config.yaml
objective: "flow_matching"
cond_dropout: 0.1
logit_normal_time: false
norm: "groupnorm"
weight_standardization: false
init: "orthogonal"
residual_init: "scaled_by_depth"
optimizer: "adamw"
lr: 0.0018
grad_clip: 1.0
final_lr_fraction: 0
Rows from block 5, named by matrix and row number. Rows with one number belong to one channel. Each number is 500 + 25 x the weight over its row's rms, rounded and kept within 0 to 999. All counts start at 0. Numbers have three digits each. After the name is the row's rms in percent of the matrix's.
# convs0: first 3x3 conv (model.mid.1.convs.0.weight, 256x256x3x3), inputs 20-39, a 3x3 kernel for each
# convs1: second 3x3 conv (model.mid.1.convs.1.weight, 256x256x3x3, transposed), outputs 20-39, a 3x3 kernel for each
convs0.108 095:504475431508489461478483500481530551517515523521518573468500504511525555484485485514490516481504530478511514440498512445472477500517504525486466518523513476508537485494512505515503497511518518511498515529522484509481495493498496521527521538486517515469512522482502498444458513495480506496506512505449489510463509509471484485485520476507518479526476458490484490463486477481466463517521492470502458491534479546535495533492483503489516506514416476477453491483488438491479500498533498488427483496487492513526495508477499500483477531496456512482
convs0.109 098:500524520510505473477486466556494506541476483530502518550521574521494510542540479497463471476491524470499526534522492527514488511496494507502466539526535483496519510507521533474486484501534551542499547518473480482511511531485498489497510473483535507490522481459507484452505479519525518564513495494519501457501470423489506521468515547501496504536531535468468465530496509507510507470488506465445458485474492494515475501504503540529537548496496540467477501469516503520534465474489544504471469502502504476507477455500508501457471469487491483514
convs0.110 097:506538483519521510521512513487494540477461479506508484503466515475464514547510504428473465514531501490525535483525521512518517479535534481521536492517513488488484481494496474502509504524523506525506527525490527510487519526558523506507534523527510508533493504474524516450503521529530514529509494487530514487490483499509497541545531516509498488493506508478510514476491466466497451495438471481463491470479459476459447456489492474548541553479507525511469499511509516467426508514536475459462500489522508497515480515524498510508513493500460456516
convs0.111 078:516495503489518521461505499496483547461450500486479551522511519514492514434523503506492507494490517487509527462465471481439462517490490502494462502526492491504465526529508495519501469497463514517516486517510487511504506517475542513485532525500501497477485509486483502486489500503507469493494492508483495489465449492499498510524497483531487426522514506529526489496501463478495448538487510557499514539495489541520525495516503445524511526463470498520510482502503540512468500489479538486443518485506508503474504492483514467504514482502443443492
convs0.112 106:490502509484485505479507537477486484510509490447471500508511521456489502472500568500489509459473498504487471521522515508511509477514495477466425530520488526534498480471472501488472516504476526546539455495513487505485506504490459505483496514487535541545490506496526518502543525506532526507512517493495510550505521547491487510527545523498517519439487519518515499523511510524533535502473449499496460477478522501480506534540575507512569538523506510516520489511498524540553570567569540537547524507514521517541492491511497490481467516503492546537
convs0.113 096:493490466492486495464477519491500443489477472487461496492524530497520543462460501491509487470455512474483500498503507518503543505489456452489427505565473509557521499514512502495482456474489475489487496498474506498475527511486521484483488498453513496477519531497471526476499505517511517518527504494481503516519510483464427496499496487494488502497477438529512494532507489497507518497486440519507488521470442526495546505491537521500461533497469517499474502506523533520507555533543463469466526499525530526502480491465523505496483466530487488491
convs0.114 092:518519508512480483514509503482494522547471476538507526473463478492479510480495518516522475478502483515510480467465466478475463511536533477519454486519482442478458502484501519514487485499467541521522462477475486486475511508483482511508534509495509489480478467477475496513491500505487478488514517529510507525505523522463443476513503512519521527448463511527518491507518511546551542509516465531541480472469474540502481556524498555524517454506552458492492482485464472449407530529534501480473507523479505506498483489493521515518493481481496490512
convs0.115 093:510507519481466479494503500530518562508500517511509523531501516517522529511491508523524521479489521491510562541520530474448465515516512511484483531504489519506516506519519518497467544479485510516506491472468488453457480492485472489497510511515509490476519526513511505515503471480474487511504536517484496533508502513503491504519521492522530500478468441493466477522507519517519520461478454489517492456471494529519491540490481577492505518487472487474514495487525520555504559533509533507490487497481488508523500486518520543536515495484500492481
convs0.116 095:516491475488486474465491471511533487534520442524539444505495518507480512531503499503468451519517459522499457505478457493485460464490493504505495482504518460518514479496514456478515506493502429463485409474526454498517466483523473469496473491484461501519498484537521514523537498452534503461523528474517494511502496493525490502508508494507516515482506518494485494502488484491514488473463476479492494471512513515506514554485494553491477488519490492499491486467506563543492512524521510533518465483448458499489475513490507481526510500512511488503
convs0.117 092:520518496493492489509511491517500497520521508518525519545502518495491534484481508496506520488482526526506526512504507483493498489499473531497444530515515522520506538539505513492477515506486510511498518489466481502518492524497478472507513465490512515512498487482515524568510512525496480501523477496496492490522519533519487518508540534558529490494472433487475483492481492501506505456485469473512517506506498544500493505498537544506509510526476520529509490512501552525496556533521527523491509508490481477477462492492541505499512481499527502496
convs0.118 088:505476469468481496471517494475504547490467519547480508505515505509515469515543500490457487480480510502458538464490485513500489496493458494476507495489509526534509484513503477527471440513492503521436513520455517546473491498475482497477470504478487526488500511501498514483551499500511463452485484512507475481500457492509449492509535455512552473517532492532521518483520499427515480523473453527517526508514542473534528466532493484547481489481488480506446530483471548518520527513521507475423509459511517477502498495496478491509453500499490479483
convs0.119 102:496513529480493484463475480520501516517517493513518499487476496517506507481476454455488455458496497496491488529516490555521513483469494459482494469475484473497483464495521515480480518476498544489465569474441555483468497506469483503491505490447526497488538501476499508500478480495459494527444487486491469522531471499518458503508504511521523490500501488510482517510497497554528482468456496536498508520536501504525451536500384550509452521536493523519470502507491537532492542526504530528533473476463450483493498499498495542543505531553504507502
convs0.120 100:506536520500501497506506500477527558492494533498486496506500503486466475506486495553509462537522483538488458553545526499519521502529527535501410537532463507539481489477500507510507532534504494517493491477499489496548499464445503508502509493444524506517491489519490538523527525480523513502500496499527490490537518530513489521513521496494466472470459509520472479489503527514528503546514458481490508531531546548488540562497515514465490512541526501503499464509524540525473498529552511513504534522481492487468484516495550485451521470466533498467
convs0.121 098:483503528503487511499506511506512515500497505556552551541497502516493471499506500535532517507516502561522516459467472505513519493518527472464421531521503497518476529492503553504488524488458458485469448455465482480471516518496482511496492520474497504490499490514494496498504511515462475471468485481498502530503503489500470447533508495497497494471516459544523523519520522543549534527524467515513461472486512522468490499513510497504513481502513455487528492481516492471456560543545473466476523524525507524521468488505495509495520510479514494499
convs0.122 131:509492540481487505482500539474489470488494484492486473519526516506512498518537537516483514504508517488480514490491519494505528485480495505502469507502496500488527494458467510493509512509529461507522457501511499509501510497490488522516477479491508525529503514497528527484529516507514497524512517532533497486527510494502519509493503511498512509507517508512489487506500505494470489467462441477461445465476460484462481493448452519505470556532526532504521552533515562542542536539553551536525539521511499491493515495493478471486477505473488478485
convs0.123 105:518495511488485518490522525486506465511491442482470500445496510457464519463511531462466482475499504484449446549505496508510525555536507491490437509515493503496558496492494516497491510492496490504492480479493524532515519508509482528522504505519510522540475491503532499483467478497476503502504495463477503537489512509483472522510537513469492507467449493481496464518493468537504540525461486512487514530514510488497498549515553514508561550490460497474480507479543475454444546554549498506521509503475510534526518482506447467525488531494492523513
convs0.124 098:506514515502502506490490506479516502502524510492503500526482488513515520546536568526513449534533474526518496441492453541541533453506509487465481482564535524543511500497460498518504500479493466515509472521520499497500513543511479503494529544489534547547528508503523525503525498499499505519492497520474481509543535532497504516499516508467485492465508498505467488491482464482487460539503475467475510472496515545469511526491482476492502503536540462496501549552480540521508505519537547518506535523500521508497483505497499497483489501496503513494
convs0.125 109:520526503487504520499511528493504503506505512492493463494487478473470442484528544517488460526527513482496488483489478505502493488486505524516491499458469505548555482490534475481543531502498524514513475493494497511503503482486492486461512524510574561533523501505522513490524526491473489482466480513471492530470506525498517517516547489486497495507513516553513510520509515535531495518465431488477426518503456458471541506486497486497518531565554527521527528527501514489508515518476538551550523512490501484486492485489486465516477460503463471475
convs1.108 115:518531529502509496530514521537541525502528506508524590488478507506490502518498483471487500493471509500506529525523514503508496525500505479499538473470515517504470481503511498471522512479578511491487520519513487449482497494460476517518508491502509490491493476478493478506495498485480481468505506462514509526511498523510492549473463479472502502485473481523529572514459533525473547500477454537538508482447470526527490484524519476483539479519509467509513575551536495493524535520529505493481465482501490507518497484480463497504496481487516516476
convs1.109 099:535533513529516494534507485523457488541492477564481501521526502474488504526527514467505524540544521511522502501503520500512509500509505510539497506519498517500478509504495526502507501503530536506518499486503519523518544528563510465517580520511477490525547503502470471494489505489481520518489500489508479503487464469500536544470497522517496471529495445503496498495508500479489498567493470490479491488517528528490516565491502548543553514537527510520522519440491539524494487491499482475502505528535496455499530502500425491551491529513471537532
convs1.110 093:528511500516489507527512508476470474503527508530536512527499508486489484483477483461501508497469514491474526474483498496518503493501482501537522512487511488455481489476467478479508468497542508505521500504485480499497551539567521539534481474498488479471474482498466507529527519504507503476484480475464479481462520495471540519531508478470482491461476501495489462453490499458497506527535534505509516512512502485466517504508529544568544498492478482478488487466468515495489508534492479505452528512493505492508512490479450490525492469506506522551
convs1.111 121:470483505490497492504505504552532502558525521562541549498493487515506493518525493480507547445491524448444484489497495486496502477492507484507513442486508478470475462489516457497519472504525501491494511505507479506514535509473524546544477534554503516513490505527458477550498492506458459494472455476549516484549541503543561520478500486496521520515499505498498482503533511484512506532509477541517494547539488530523538543486525533468504469497493507495509509494543491502464561511482538539514460486500490515517521520516486526556435492523430461498
convs1.112 084:507499468493491480479469481474467488517506464506494456514505501495490486492493513479541530476480486523517501509499492512501498493473463473481481492475511503508513479545518482511478529513491511506511513515498515499495487509507473484489509498494504519499514516477523519509499491482495497534467494518572548510515510468479444421488490491511482468528508484479498512473489477476477486504489470506517510510515493492533501483514479547547496486491520489472485502517521540504545488480508481523547488500501479512494483478479521556547504506505513478466
convs1.113 113:467476493492503515489510517517520487483476456510505487509535532499506483481480471482541506496525526502505505467459488493500531479507524447576545490521503501529514520566501506521478493481468516484509508497510504484491550556497500515500439451455508496475507510499496488508425491516484489491512528515529484458525501482446468458462528533498511517498489476523564545463498478475510497499541483501508482527493471501503500539514511545502489489488514507506499486514506499478520494466447493513510534524497511518501472478463475494517488498550473489509
convs1.114 091:477503491500490499473464470516529513462488442488515500503492489491472469491484486502495500517516495551509487495498510507498507469462479504484497510507534528524519514527479492505464539511493491508495508497492512499505477474471460454460508476496522525497482495474507495505481473476500511538479496491523531579508490486468451457516495469476477482485504496520515498461465459485469484489510465463485528515511519483518529466518498542552496519505525501501509477494501516508514490498530444491531489501513508503480507492495554509558558517519536500468
convs1.115 081:507485485481499522471505532534535508489500467478482463473483500489485479513494502515541512534515510558548507506484490495495517501498519464497507523532519563549512511530500487497513537530508483484491506498495495493495510503508495472498547490480507510485459471486500491488475483479532527515507499503513479480461473503476483538485520523471486469512510477487474464427461473478488486470484471530505469543510495516537507550523519581569527513516547479507524469513513511486481486480472477478513492497511495507496473497485505518513518516504528519502
convs1.116 082:531497448528515456505521483538514458534523496481470489514492463519502472504495493527498510553512490560529487507485470520517493491497496530526555535515532542525539510464458516477512501482528480493510470490521493487522469463518511491510513466497486481486468486522457476507517500472521496454528509472515515471476485464467491486466478512475506511482495487482480473494502500489515538527517486514485448573495480506496472505494476526502475512492523502481521484486508483523557461490547498497554520524530498505528504506550496494492488501488484533503
convs1.117 087:493480480487500492458497532484504486462456496461466491518524522497489481505497500497465494491511513533541517489481477507507511494502527534506524480500494552566529524514522504508501499515483468490510491494514491493495497523524487496523475470489484476471501476496482472481494497493495500491546538537498478508490479499448449478461484481478478485475469464490449488501481476498485485470466488491481502527498490496547520493497512503508498507535542510488473504516499521543523552484461549503499532534554508519525475476461457458478452489493506527531
convs1.118 122:509489536522502516531530509535537477555495452542495472497511504506517505518539485485520504450507532435505555495493500511501495502512491504539502444527515460528521466502491469512514414488532498488508519503505507486498531511472532539491467547508479478495516506510459473515533504507501488501530507493548493469568511477533529488472513500494521501516522504496518499484510512466531516488526514458510498503536492577522486563512480481467488477496511515518505512499501478495502530513485553515447472505484460536512459507510487515523452482532467505544
convs1.119 091:514494499504505511485498509498525499476509507521520486503518511508507486507514505480504532506532556504497517512493480532518489499497484486498524481483538517506549526520444531517446529501476514495449558509426536499455506479459537488429528476457500489447514496442499482446500504524477499537492511529503500476485515475457490497500495465523500446529485424502498459514500465518492480472507507493505492512506503476509493470504489514513479507492531501496545493509530514500486511483478518510493503525499503511491503520507493493533499533579474515561
convs1.120 108:473472497489493488518513495509485420503462458554472466508510516526523474521508463519482505478479524485517515480480503511495501515485496518490505508516502538547541516515511503503518511509473495539538519524497494508508469476503506498499502456498512499496500489507502497492465478475505509468500504507538480515533509505492492444487506527484496540487461523527487502505489491536503462482494483493491479502475512476514491488464507483454490507525513495491496533506503530557509516507493551514515499522545515513486521494489506474479482470500506531475
convs1.121 089:497497511510506529487474494510543546487495475512524514496490482483466450475468467512504496500515485504517479519517531522514534489476490479477455486484467508503482553527537488505492495505474504503512514509523481475473527510507489481476482468457518516524497506510489499505487479459515509501481486498532517551504491490469458450504496502510500501518506473480480492463475482477478454482476480504473504529507518508521529500515515565564548508500503504502512495506532468465458483470494469467517503501496477488475472478476501505518490497473469485449
convs1.122 076:507510531514506514528509517537514567533501508519504495457488459467478496506487487491491508514481487506490471505522536516528536508502499511518444482468472509488513418487513510519498510490444479488523480493529510497491492492478489528523465500476468459500474490503463497495531526482473481493494515543470454508511493479506468431490535522471471509498468514425485548479481505491475486521514530478476524532506495543502538536519494531531462521511444534510475485498532513498506485487533487509551475467435488488460487470457481486490509487470542510475
convs1.123 112:508469448520511489477510512481470506508454466543541486505515528486502506497504506512537540509473500529453478506486452510527501468497474487523544516480524513479545480501521495502490519494471499485501499512479492502483480545558428486511478459470488497486504494469498501489488523519526527529482500522512508475496549505449491440491499509504473469536482422491487502500514496478495498525501498505470471517525512492499488499484453546544469489505519504493499486519543548538541487521521465561588496510507487515508492484491484480490499490511524473488
convs1.124 092:489485507476482506501522509490493448484478437541500488472496506503498472526497462562525476511519504468474495487477497500483513502498499524501478514532519539550520553531481503512479491484499499509527510498511476472497488477468517481449482453441515494493510483505477451488480495495516515505531535505487459506488468464487467453545531497507507516484476480522495494513506513512486505513518507516492486502458464548545487508497463501475475459480470482486479520519481457496507513503516566539520480458469495483477499507495506486503492502510459473477
convs1.125 099:519523545511509505518515519530480452528477460590576523500489481497506519520498490505499505526514477495511501502491501493484483492489484520510483519504504522512523508490503524513477519535516525536534494511508477482486514461488525487483534479434486462451492477470473511509505507498496504522514517540502462478485471479461486464517497440518478410516531481495514511498483478512544541564549536531530537500467472549481511545515527531487441486497507477478507515502531481527515457481551490463500500477484488494493500469457525492493502490489499529537